{"encoder_kernel_size": 3, "fusion": "cross_attention", "decoder_positions": "learned", "decoder_cross_attention_every": 2, "muon_scale": "original"}
Rows from block 4 of the text decoder of a small image captioner, named by matrix and row number. Rows with one number belong to one neuron. Each number is 128 + 32 x the weight over its row's rms, rounded and kept within 0 to 255. All counts start at 0. Numbers have three digits each.
After each neuron's rows are labels from the 100 texts, of 14976, where the neuron reaches its highest value: "tokens" is the input token at the peak. Only what is clearly more common there than usual is listed. The data: close-ups of made-up surfaces with and without defects.
# fc1: MLP up (decoder.blocks.4.mlp.fc1.weight, 1152x192), inputs 0-63
# fc2: MLP down (decoder.blocks.4.mlp.fc2.weight, 192x1152, transposed), outputs 0-63

fc1.136:197165130116161106160156120071097125155095178128177127155093162060119114157169134171123132146143143156077183127155152116145151100053117171120160093081096155090091095075115100150092100082091165
fc2.136:133111146156161104150155170079136106137065206140092098138182142136124069120147164111132113137099113177123152132170096167102176163088131134096091114088158092145100113117098120130144164120143100
tokens: "circuit"

fc1.632:124142126107081100117115125107183099133169136076087152115168166139152142174186133097097088157055115169125109066163088110133134145081122105144089177152118120190144125035135141125146103121112119
fc2.632:089103131145144102130145152113153125153076146107141132143146152093107166164114079149135141163172139124103103077075157153090054134132141153159162090131192167115133193107111183150155126074123151
tokens: "wood"; "leather"; "stone"

fc1.418:156126170173148120129168101110118162145129155107092129164115093108124142168161165140072163196162098151138129096070120094115145136118132133163122148084076141102148195051110187116124076073122188
fc2.418:132141165128125146143138080113076117129129140134110127133182138180127128108110111078146146091100093074139135087122107213116135154168119148131076081186143101173141144122141117148174141111210130
tokens: "circuit"

fc1.115:119169090170107117168119136131156123197103111141142184137093132084166109095151116117022109121132148115139103125153149164095148150123097215088121102056143148144115040174155158181096095137125125
fc2.115:104122171144112078108140164068184139067115138185117125137105158177153141132135148167132124180121071113131135154120079108099163163133120127146163122171108122145119130140135055120114161144146137
tokens: "carpet"; "metal"; "tiles"; "leather"

fc1.472:152181154151194125165161116080094094137141173140168146139128117136094113159174173109081101116144138166147161158158119143133140075054098152127158096057068118102114122132123144121155070119044139
fc2.472:162129174105071129104155124079157132155105204080095114170171162182198083119069068094089173072122129152139115122146091141134124190146134145162175082047148159072101115073137132147133175159155163
tokens: "circuit"

fc1.222:164099167145115085110120108156106153174179121082138155137151096162126126131153169150223139136141107100161146134081115122144136115108133095164087158131110089147129138118097182090093120107086177
fc2.222:143177127143120165088117128071116226147125114104053099104105172123150134155151126083075131154105119192026175151109107094151088104089139112125156135130125136099130107118146080137191180111129128
tokens: "with"

fc1.423:156126134135121099122167099113144133132093160162125106168123178160175095074157135178115104143087105140168147103129078108126192170059091072163155094148137148101109068155097118135119093088143112
fc2.423:103142124137159135121135074155146173130158073090147197124172132096144184170080113127121118158189150137092135109134155132098156092098136107116096185136095116177108131028185128118154136094066167
tokens: "leather"; "traces"; "wood"; "carpet"

fc1.636:134198187085135107115144054137081102137130147125098104093130158168095128102116141114124151070141125115174114130093137207128199118130103123112165180118070109154158110138163080155122092104161114
fc2.636:136087189127170186131110182186145088141111108158112172078148122135188146141153143186101085106101138130098147087163133084144085097158091143081168137200144121149168202073117102121124094117150064
tokens: "defects"; "<end>"

fc1.618:137107184156092117126125089142112119114116124142078168159084123166100135129084101133189115055155117084119136122122100146087115168078115138114111201138091143093119121052133076147160126075151137
fc2.618:094112090138112121142121124118196133106120162108146146137129114135145196107131184156073099133098164151148149148163105161132112121115162158088134156157195126153115136067088181111168129148109098
tokens: "leather"

fc1.314:123093097110137122115127130107245136154047127163162138118136129082133120138116133136097119174091168107147151119132152166094103137149094136090152108160084091120035066111099170165111137105087057
fc2.314:146101181177144126103141106160105154135144110124128151145082173149113179087170114200124173134165154115126114150141138074160102101100153099100165043141087191072167051067138146061130108087133176
tokens: "wood"; "stone"

fc1.362:088148124111075116150158152060115127087123140095078144167135115175112114169108111119083145118098134131168081115143117118124136104123140164158101086121128152068108168110185113161170158081132148
fc2.362:150100112055103196120097082132162151136144140129107128091085161156117132124110111115134169108090125099149146083081137087155092158165156130230146082107121113100141118082177067144085097105134152
tokens: "bright"

fc1.598:139142135129117136132133107075139129074154093109073141122119107118140089107106135082133157161111123109125116113164145109137139140079098153150157139130073137185140060127117133110107112071082170
fc2.598:174161080136169127103104117082087112096197120134104126145135154110125136123151088097077162104071111132159085160109142120192108110161153148101084100116153068150115148139113155161146085123126191
tokens: "without"

fc1.166:110125092118157123168125120089221078131115160084143151056105097146083119121138172104080118180122159177089136155150178135151134121131100112074118074105107099101088147127172135146069169156094098
fc2.166:150141117128102088172166128131014134110149115126139067147170144184171131101142127133175177134101094099164169095081094068146107140114140071175167145119157172093182095155111074165102130086155090
tokens: "tiles"; "stone"; "carpet"; "traces"

fc1.387:120116059135132120209132128148090107126176104132135149116139073147132113153174113116143172119104181125168130116202154200186146128114109097115127129131134152075114145135122181115152135088116105
fc2.387:110094116143152104152143102097176168143143182109119105176150159109126142183092120144066222131069066129110127120084145114088155142130166126093119119140120126145134053153146149133162046137105139
tokens: "with"

fc1.201:119155133146137107178176040140151098084145108092148101129120170143203086144123101071126123175146138116101163150117144136168044118153129123074143081125181089117111077068076137141131141101105155
fc2.201:193103165197146134091101141120152082163091082115152099102137042061151091073151068122181067134090172157178088081123164094084100174112086117163112170142129171134120157095099154119140122138124131
tokens: "without"

fc1.640:184133116143161148140105138119151156125114156120095148087088125084160164098065135119168151144122081156087124108156125124082201170071066140109151106116149128128097102097153154147124109172112146
fc2.640:146107094091109113096167141101150163163137107127188157116197117143148163165174093126069113121126152134101140198104149119208057076216138152020170110145110133143130124072082141125120169126172106
tokens: "with"

fc1.558:137071139157154103165129093170207138108126152097157076160135131119189111142085220111142155107144060164145158113097111158101122159071059141104138137170168110117115153126126119119120135129127096
fc2.558:167126195116126121117060123124109155122063157153159091158145152132107178100146137107123092121101115120099150140163102162137085155176135132178102093180167094111063170122075137144115148142096128
tokens: "<end>"; "brushed"

fc1.737:165126140173110117167112154151176111110085134140159168117206115130109156184156083076134130171086120136128135076154200154088120154138139112160065097147122126118082110110143142178046137104097118
fc2.737:106076100139155073121181086091148149125177151048161106176145146149194122038128138127105123137126101160179152080068114077125077148056125146128176124090124151134146091143091153095110140147141152
tokens: "circuit"

fc1.13:119116050121120115185150113145144122145116110177142100107141139113136146202123104118116170123117223090065140118149132100143121086213129120076109157162114141123099124093130125178098111138175152
fc2.13:170132160092149104102123118102159109132164132082108187151129179118050139132088157111088104105055070173118167165093115143146076167094141141128126149114117204115093123090090171160132147132144119
tokens: "a"

fc1.661:125114116093154148169144154086136101156129112115111119137113153209140140137110138121128178132145115178152075119122125157073124139118177069225069117090144118120145121101197084154109111114130125
fc2.661:041094147193177158157136077139148086117128161125126126097142073111083152131073139083215095138151148154155083094162092098059070136094150201136147119103115093092088116105149137108116150094131152
tokens: "bright"

fc1.732:092079144097099163126145090124118168108130165117140147221099153183197125157156121076163107155113141137093131066126112116148145124099132116134104149118131118114085139128107094180095122094195122
fc2.732:101101140210108160090120111113174189101151135119120123082101097126149144128049165131108085167128144152146122171089071168142085074114166141055092124122147124118202107104146107082116150147107169
tokens: "bright"

fc1.693:173141086140142147100090115182096142144142092198089134073108092103076110152159147132090071171095089085160096133139177156147097123122152141091109086100109104198142093134101135101160085177171095
fc2.693:140127079114119158100110114175070188145127076155072135094068137097068104179146181091099088162105092085101096123133152120157114125100186161117106087104108122147206092152102140102172081180168139
tokens: "smear"; "stain"; "defects"

fc1.611:142212147157146112104159102103134163098221097124146114074135106123148101118216153148122102107107180076089100159136123127143171101071120118092192105118102099102105131139152168146138155136136127
fc2.611:127121157117143214158099078081138142151121154124112153122068146127172071210126153114132104109106113123142151105168128120133145138131086102147125147111107156154174149092101117101141054087141154
tokens: "spot"; "hole"

fc1.500:080122086118168095185094130196190100148092142128112118106143078147141157115125124118089179152113140174086145106174154171138158139138076148089091092133177052185106118149175130167110125090139080
fc2.500:136148090119150096098134127102136122132173090107108140146094121109142084185144124178115063116093144091174149119199115166120070133147135048077150157171031176135132103057121085108157102159118106
tokens: "carpet"; "leather"; "wood"; "traces"

fc1.529:108134089129087136131129144110185113135167131070170115173114132147088141043100132124098158134113134130183155167171137168119162140198144116173102055082149166169184089077155101133098065131129125
fc2.529:154070204146127113177098142119240172107090133204121140087133103133169140123073154092128109135160120164117162116135081079121134113142114129105136144123126097176130124125053169110150148079122095
tokens: "<end>"

fc1.369:119124181145094119122233127141141129160168140149113145047113108128125085118101119089109146159134152105105100107152098127170135105081152095063101080137110135107120129127132135101087096082145092
fc2.369:154108114189183181157028102117190165146084143172120098135156067105172116127122144128133163142069079139161136102158148135069131119134143164088115106137145094088109139149172173182137124119147122
tokens: "leather"; "traces"; "stone"

fc1.383:142138079139145097137095105127097161147166077157085156072107084108087107137151192149112113138116085075114074165170171123105153083116139110105122112137112126157150161107121107086133105143144104
fc2.383:151130127181167155139108118143103180156166088112056054128121125114097135087079160103113130124138062148110123107130136152116171127102154152104129148103087113131155089172114139129173142151163137
tokens: "defects"; "scratch"; "smear"

fc1.32:179114071186159140157106078130140129146147132101131099104124116112086150156112192119084115178115093148143137111117156166148067116119114113135139113131087086181163143072139149127188100197120096
fc2.32:136122153163099137140106123184100166130097138094062149084098111109124139106097112096129104115128144147076118116151122149109157132124114143116129132116153155090131104105128106189118103161179167
tokens: "wood"; "cloth"

fc1.174:099170121077097172195117116182157100123127097182065142121219091139131126119111136138124142140068170119145123111152145121083184140121141079052180084099119099097110129160136136152071181131107173
fc2.174:123084146103106120125150104138136146130145128093122114116138145181141114150110114072132099141188100116141134124128108103145113087103131172185132124149102132109081152108125090068199123094129211
tokens: "wire"

fc1.763:104158193094096175147115084167109119209148094139130112126085089114178117126095096093148221109156127162181083099116159157115063126138113115108111172158092101149109117125134113085106156125170129
fc2.763:176188164150163111127103147108124084070121139144115088154190161164137134122148116099078094105135113162124077104116078136133102113159152087140172178123100093125124112047103126142140139140127088
tokens: "woven"

fc1.749:151132171139100090134136114084086181118138114153072121106176112133148113112127118126173141181128119100108139111197155135188143136099140143122139168114129103089146148121104126090180134092110146
fc2.749:120120135099084124144146179155147129061117110123078107121142122170152112106124137081142142128107141128102112130131187062100078142157117110153185133130122149087097061181115122123141187121157125
tokens: "wire"

fc1.726:096132123131082081086236120132153089104154177129079117110153139123159047094145126132123113120146138170117136178137103195125129150087156109139170166149097086095119133167138146120169153104193173
fc2.726:094148158133174132196073110143208125117124148097174117159130145144134168068167168166086079133128170104142107142141162142142149089153164100046088121149140151162104169102136073091150128162084121
tokens: "cloth"; "leather"; "wood"; "metal"

fc1.570:128201145107112108117178117099140152092223075160098134148174153200096113090165120165107122123104138120119095129164108108111076185122183134122138211071124118172118110035131121143111145109095150
fc2.570:191120109135097138141112136141173135167088141138117095079165107133109140116110163085101150091085190145119084126182153137176121122129086143084112102146123116084123126153099143152081065125154147
tokens: "without"; "<end>"

fc1.237:145126118122164136137157086091123158134111175066125099162165155109178084152120149112112170176124124137114153097138126114178176138080129125124138093099080171051122129119115094116122126110062180
fc2.237:141152181165153111114102101161127071139151129103124134181154143124085153107119194203083104069177171148133176163137100125148189137100098110088108070118148122106132150081080100159135141095127144
tokens: "circuit"

fc1.228:127126160181131104168132147075122180162136145076129079115143126127132104147093137131177111086124073184121124174148150144103048122123177198076159110136090106095170112114119106111135173122113133
fc2.228:176049120129126147117140119183147109078068123122097154069143115142077132151122137163118107115114112117150152130087062132140138102085101086103108114139100141168157110104140092105127132109101118
tokens: "brushed"

fc1.248:129156132152145088155159053112114159160092152105151169103128161127106115201134166109133129127118103168108160133117152127139130095104105159141171175083090144067138153082156131109124100114103162
fc2.248:140111162157164134112140142117091084158136194127149126151162171110149093126107096096097153093111140144126123158154153187180117174111145098120120062071140133048072111140079095140135201083141167
tokens: "circuit"

fc1.407:168101086077158147177108131126135113155099161141130066107105187170168103116107167061093167175139127082168127114129105113158123118099128162157135118090117164145094069079081102110118145168134152
fc2.407:136135138130160114115131121083089137144087186107149150116156122118138187133152044106114135125131121043139146126107169125121168161182120108149170172110185137177107160141126090085086155119099094
tokens: "<end>"

fc1.83:146121137126191131120111098100138115096074105180136152121143112172118103115153156086104103110077151137099126100174111184146182152108149153111159115131118090155109169084152120143106156138119091
fc2.83:131121105131157176101143099171145102154056136122158143115079116141197167144122052172093133157122156159110172129084133163111069128085082118128103181138179129105064194136114122086150115071134155
tokens: "tiles"; "stone"; "wood"; "mesh"

fc1.0:072183119106154141119087069152123097113092162096160149151141110164110110113189103040138102094136179132081119162102143156150157092142143139101162192123098075070148142158093097108147126128108151
fc2.0:127134091147143120115164121097052135148118111143126084118193112098095129080113064119140088128174111060094112082123129168120175151131159197139135169160149115192143124136100076134152106188103119
tokens: "a"

fc1.196:093113128156120112123131095040089097136119076148137161193201099121100128108157095143149122104087145053164164122141131124121110118234118164098176106095122151102087116073125174128182162127071117
fc2.196:146061146082130133151117121116145150134129152091151114134149075101152089145095178189167124098104134104182115107129164155174188154091147096061094148138112170088105210133080102165130137084127126
tokens: "wood"; "traces"

fc1.198:170112114099111116120207167204130092126108179115128136114161108171121097125118160099136180093124104155072130129131127183109159188149108135116081093116126112121129108131130088193145157105151125
fc2.198:118086116185155105158102040105097127115083167152166160163120142153166148187113087149097151117096144153136104121084101116105129093061107101146165151134154128185136192096128110136153110084115149
tokens: "wood"; "cloth"; "carpet"; "stone"

fc1.493:114123115163199090162058122174128170165081183058132081180125120072152111109107148078132169131132119139192159136130139152108139129105110114075155141115124114149112067095170076147181130091097176
fc2.493:122092124200095103179096083215185173141104150110096135098112100113093174184086135107102165125129187159162107117149133109109112092126093146093093094130133130156136086112167155178119176152103126
tokens: "brushed"

fc1.106:115127088116142094206169132144231126138093185108120129093127079127183133157122100135101147151157177160107149132152135164126124139102125142068088067087189084179114143184142155145089123097140076
fc2.106:132122109119117118100145137089137142074163104151094161133138138157128114118123126123190118080133110092101163085150108136086048164139145170119127143166018209097123162089124099149185166128162186
tokens: "cloth"; "wood"; "tiles"; "stone"

fc1.669:099158143149148114135068020068119140119127151123117115133141134157109114100117112145149145112110100171132113118118138162092164093099176159051113166120099098125146086124143114132147159076100116
fc2.669:139138163104123141083105086178090111146110120117127179120162168123142169128136101127079124078093162122110094172156116101143097118115122151058109113149152168073092116135140027099139109154197170
tokens: "tiles"; "stone"; "metal"; "carpet"

fc1.412:152107153138115108108163112150167155106192152119114135100183120127081100139125139182136144151113135189154135058123108139137085076150132154141145162166112133109055059096166116166147162077097206
fc2.412:124075051116147149126127159184176142166090149164118124090159109150066104077161162139150098128132113110163115193158121169144153150155126163107098123128105142077151126177119103206082158167151138
tokens: "brushed"

fc1.528:122144115160132102113122110140180154142137206118084167115068084190138084159110138172122135111166116176048135115120112175142101183014132098135099129083118100101093172061134156130157164134149092
fc2.528:119118121133138091181120163133112140080129075114133144090157086116174132145204081088182148096064154065125134113193193125107144085230086124104146093168114129196124092123137141167134158112091137
tokens: "leather"; "metal"; "cloth"; "carpet"

fc1.104:152082130138114115100106115165079160126153107187104160101095083101054108149162174105105095142057061074149118114174164194161098124103133165094111119137130146190130092147128164080125103159116116
fc2.104:070130122135163118121099143181124125111106149102140164128126132119114147106099136120087081165149159079162094091140192133102046151118154137148168140118118111165119218131138144130179083139149135
tokens: "defects"; "spot"

fc1.326:145112073109108068157167075128170097133123169125132134103137118089152121177156145118140163177125126084157149184127105241090063162089152093113129159128064107103092152136139103128143116111117143
fc2.326:099059141152116112144113109157111103147097117137147156167136118102145086142081082117129133126075084161167178102199116122082164166120088144110096167085129134184079093090160140142136151163134157
tokens: "cloth"

fc1.140:181091187113114186112135057145114126143133113156157145153132124110132093116063076164177154118146125168099088135155123095148108165106117131099121120132172157114117067106123149130087205129117111
fc2.140:144167126173071102156066142179102116130119128127111078152145066122143095152141083128112138153164130147109134105082092098115089092080156105195138159193134137109118107077143094098082162144128146
tokens: "woven"

fc1.347:102112102159132093158135103120111209082088115153060092105210078157118154097145123118173122175119108093125102128172149125080184140113184106109177226125111144090114118127137091131149166127131143
fc2.347:150115137117067127152120156151119100086130105115094123114138106157168089127149171115120122124103062105161140133167138127103039158174158125196181144167141180083125077132144113098176166110141129
tokens: "wire"

fc1.414:143119137119128106060130152120160128172097196145129144129083119070163101174115152129123153124125187183124141193129119161118175112053119101091111171094074071105125112111141091118157173166129135
fc2.414:105141183138142069154100123210124161143091079140099175159092152147150214099145088142131117139073099153116135099127152093129160105108052149103077097082125083129064085159148154172085061140114155
tokens: "cloth"; "carpet"; "leather"; "wood"

fc1.175:087107094188133100135105106152134144112142160117075133089107121140150107143079122103117176093157117185156119128200126168124175174160093145098146148129149090151080048108126118174136149076055136
fc2.175:092090149122129165130147169096111099140086158159120111128134135170156131101147194036162062124163105113131134174180144117100109126138133134157190126142137118184194139165081092056134167171185049
tokens: "brushed"

fc1.338:138123155115131157162179087088153122140143083052099091099172071122216123108148121120175145164155143129156151149116132074163100132130119102170134181145184096109094071057126128139116122120194168
fc2.338:130142100088142082145129117109091087110104113163187134132135148143123097112130124185120101147113132123087096145085134102066136098111156134118145101153162125162118134133167134098158171177151086
tokens: "woven"

fc1.107:160142117099171067091178145132111110125163137136138200089144062082149100076181180094138151131120139096154071175141104127140092094149102083122159106119122120087151134131153143116139138140099092
fc2.107:144155148170133109090177101104091114137086155137096117094152083168148096168131079151184102167117061088108102078132105168075143177110114093114139115159123138147135126160114139155156133157098162
tokens: "with"

fc1.432:136119110153095163142129106087124102101163154119103121115166144053176164167130070138104146152141206119150136198159151119168130158068091132133131120151119101108065090104149158117100137137130137
fc2.432:072117114204141154174112162135186185120142150066099116190098128112171124171143073170104078109131095190118117131082106148120140065150085101084072160197108133146132145108098084152119157161099090
tokens: "woven"

fc1.360:131142096144134119140141153110171095113179109102102093137133104107092117119117120096104117122206147136139081170118159159140148112145103078140094091157144122057159181072092126065169190110115163
fc2.360:079132135128114121184083110086156092130152095156179105154138116145117107108124160056177109128141128198165127096165078104085046142105111145093130089165113176168101174172083167128083166139183066
tokens: "<end>"

fc1.730:103083086126151074107137123122133143108198147119099174108118095124171113139128166126101113177115172131104173161161105117182128113086155140139083138174131132087134124079111194110163167136085108
fc2.730:116162148135147169117127171073135037120108111140112118089128156125129094094110134097089148110119127114084086162085177136154117109187129133141172172187143141119100164168147113067156131117202113
tokens: "with"

fc1.602:122086093125156100157127133158140127130172150158151171085116041150108081193174117127132107155102158107145069120131167140114053101104131113088136108158047136161153123131159154098132151173132120
fc2.602:126182129136150138027102112157163179105148177109147132117127160088144109175103168128131068111153112108049131135130109188142083143116084128084114144128121106107128126149149089151142113066109101
tokens: "<end>"

fc1.250:083170119138148125124159060100123145121161160145072099153175131147115109136156130145132134124083129113120142055099154138132142115116164174112137151150069076135088076117044157119131131083144120
fc2.250:152119145132104179086093094128072086138092082198143152100088127181169158086101151130095116102203110146115183136067112100153128128113143136144124109107206170117189127147068089104131127143154093
tokens: "spot"; "<end>"; "dent"; "stain"

fc1.330:130177067142110086112152117130145117127177102064128091143155114143165152144141170140122155130107143109174155087173110168087131084148168087129102128109122123114147153155166130184103178112134118
fc2.330:093100135150122108130062109158175160130106198147204120095134078105127124157144136159176083100176137151135162183113108166126131032113129080168152123148091129113060126087148085159128118126118110
tokens: "wood"; "cloth"

fc1.473:113094120084149146134106111169144121088119147126129147133153099087154165144082138116141151165126147125137182113145162159161191075157080101089133131137138132162103083138171141123105094101148077
fc2.473:135142134149146103168115129133151113104107175100110105094140127141123144140102127137049039087112131085157134125110096160130155082080127076146185164163155075120095126157087103140123113151119109
tokens: "leather"; "wood"; "cloth"; "metal"

fc1.463:073179163140161061105092129116174152102149134118128146073106153139135103119064109079151130091102085173094122078178092146084074079097113205151158119094120137179147149142206132137091122163181114
fc2.463:135082097139134099123147134059164190096154207073182102187177089107196119151165149109167087093116134159134127159135149094096210108144089163142118141147159152119136050102073184116138066102095066
tokens: "with"

fc1.331:104061124136158104163165071164147140127174117184085132142143112129180151146063157161117176093157091152107095109163116148182146167151149121084123142172113125149110148120074114104083090094140115
fc2.331:102137099133107104080131156157201113099107118092108104121071140125112126161199132065103092163174187200181137144129094154133109147078123100096125121148106142153151105067102157137155179102162103
tokens: "<end>"

fc1.644:143160078162114164096138119131214113116128089216094133050164077094099105152153151141117128172110170074114158147129126126135114109127170153107117096164110142155158142142111105104176099167128096
fc2.644:138128168154110201114081083132099153196107116164107118138169134132110121111119089106100117135103103132168162171087144094099152124049130152120122128144077149148112076137075129154083092141155119
tokens: "spot"; "stain"

fc1.135:101117139106085138146135123075164133085135140118138145158104170141098152140122129110114119120080145128127079090187123094084118193106096115152095081091122168070110114141176150167182138087155083
fc2.135:124110116155103118160184117109117146164096194141099094140051140164146125164124154083108159110159102156143150122093104147107088137083118122171093113127115072137124137150131098154138189110168132
tokens: "bright"

fc1.448:187191171107157114151149117108123138124109134106111115131121163117112129186174164136122136115098133143125132122183120154180079112095137150122107137093092152084105128073118160178086107127058167
fc2.448:125174135136164100154167193143086096135117187106087098154188159090142116129165103146090127100132145177171135081125129155159144205172104091090135066102150092129089114109168072169077104123113143
tokens: "circuit"

fc1.27:174142120109188135110189150130157165113165190072089073062127125118145089169098179122141100153176128125102084141134082149075162125099149099125176119128110072168123055147085147137155158089160172
fc2.27:097083123120185118162126123141140141089123103141169131159148088152161131081107084092114168111118137133187164136129157179159173151173085127123143130158130061126153209176126146152085096146124054
tokens: "cloth"; "metal"; "carpet"

fc1.438:162095159120185132154166135130152125126183079127100094170104146111099179130141115094144188118127135091161187136170116131113143138155184140112118142100122131127114067173116119134121106080107132
fc2.438:128161121119146131145136086075134064122093132165131087130151135187167115134196158141138130073123115161110151131140144124088118113086148143125088088148083095138146121157135053121120082053193092
tokens: "without"

fc1.354:148198098107102105134179135131132128141081132074078087167119117148139122156133170135141093123148187154154130130121083166135158112115105095099154170166106133064095126128090167175169163083122092
fc2.354:082082118192136072144118124206143176156109171132180121153153159107103106158088139084115159141160129127142130173154152161110128121114186123140105131138140091102115041104165139154071096102096152
tokens: "wood"

fc1.30:139164129140108109076141145171137159147160086124121141069155118098037140106204176067105081197157135077143133116133161163147143161184165129110114137148057074116119116140133110095146111109112087
fc2.30:132086100177188142125140094130084110181113136159104115156130113104149099099129109089129151117132141118121106114146156139096132115099088094054097085108154121153096185132060071126155123154121140
tokens: "smear"; "defects"

fc1.469:152073089150120144091172076107174155141121179086128117065177131110146061152130164094147169193072102145166136101116114168141101147116100131142119092130138137102153148149124165156123103145114135
fc2.469:095121098090110134130059155172124089169086125135186127095100140143105142124142104102112102090137149149188130178105132139110117116088124088082137142143114153110073089087134120014141109119120129
tokens: "with"

fc1.504:188126183177171189127190090155108173154142106141112091137147088107146125143101118097169113173201160191102110111132067137062124126081118117197089145164142166091105128111127124145064173129090159
fc2.504:090139106166101129144086123193134165138131113085080097217118097097127101112106125161118141142181127126161146083080090137099098113129187124149091187153110099088102116129167104088104125135125144
tokens: "woven"

fc1.19:126080059134163105179124073110089126138122114129138114097155123092186095130120159102163168191088116062130163125104136153090151124134105137143184135137129109112106177145060141125137131104068165
fc2.19:096111117104140109136161031187132133139055138091150134158159096093124153134126114139163066117162142096115067127123125099128118149159123084159182113135127126129116181163145176134109164125119130
tokens: "without"

fc1.155:101120133096099130083131091187094125149164105104154135103116068070154099115154180118180104245138111133141175122164144181146104119104177112090160095099142107128080110108158141086137042147097082
fc2.155:163140073137164112122202146178075134159108126207073114169091171144146092092106097151103139107151113082103147106160138124140146160101139066161146079105158085136181184143075094101172136112154121
tokens: "cloth"; "metal"; "stone"; "leather"

fc1.499:148106118143090143172170136091170171096183198161076160145198102082184108136188081176148160168137114086106151190176165105146136131110084090083121154136124140085123114099137136147120136051118148
fc2.499:156168198140103169106125173153081103090134072151125122050138135140080189125155110146103089063084133101108099180102143120107121124167182136128073102111107146101134137151110148137128084137132113
tokens: "without"

fc1.374:195152114126118110130157100104162162053166088056077135089123108158141154130193099117151188127071190107122157155199156109120113179062145138107136169100136104148166142138099161098131148073176126
fc2.374:130160137158123138164122171185085134107069092143051113168176125178139129152191121136133139143144103148122087137097170077124101145194134123114114112182110115088067076179156068094159080098108213
tokens: "wire"

fc1.246:141167113120142125170124125139149126126100207066053069142125169153177147126140169115118179187150069162143096155126128156136133123124107138137152165142141085175107103088194095151123119098098127
fc2.246:107127128212144053093090104183097132123098106153123134104111081106105136132104110164143135120141109163173103180109155153041122116109132113114146155164098120149149122089148112112137197066075180
tokens: "brushed"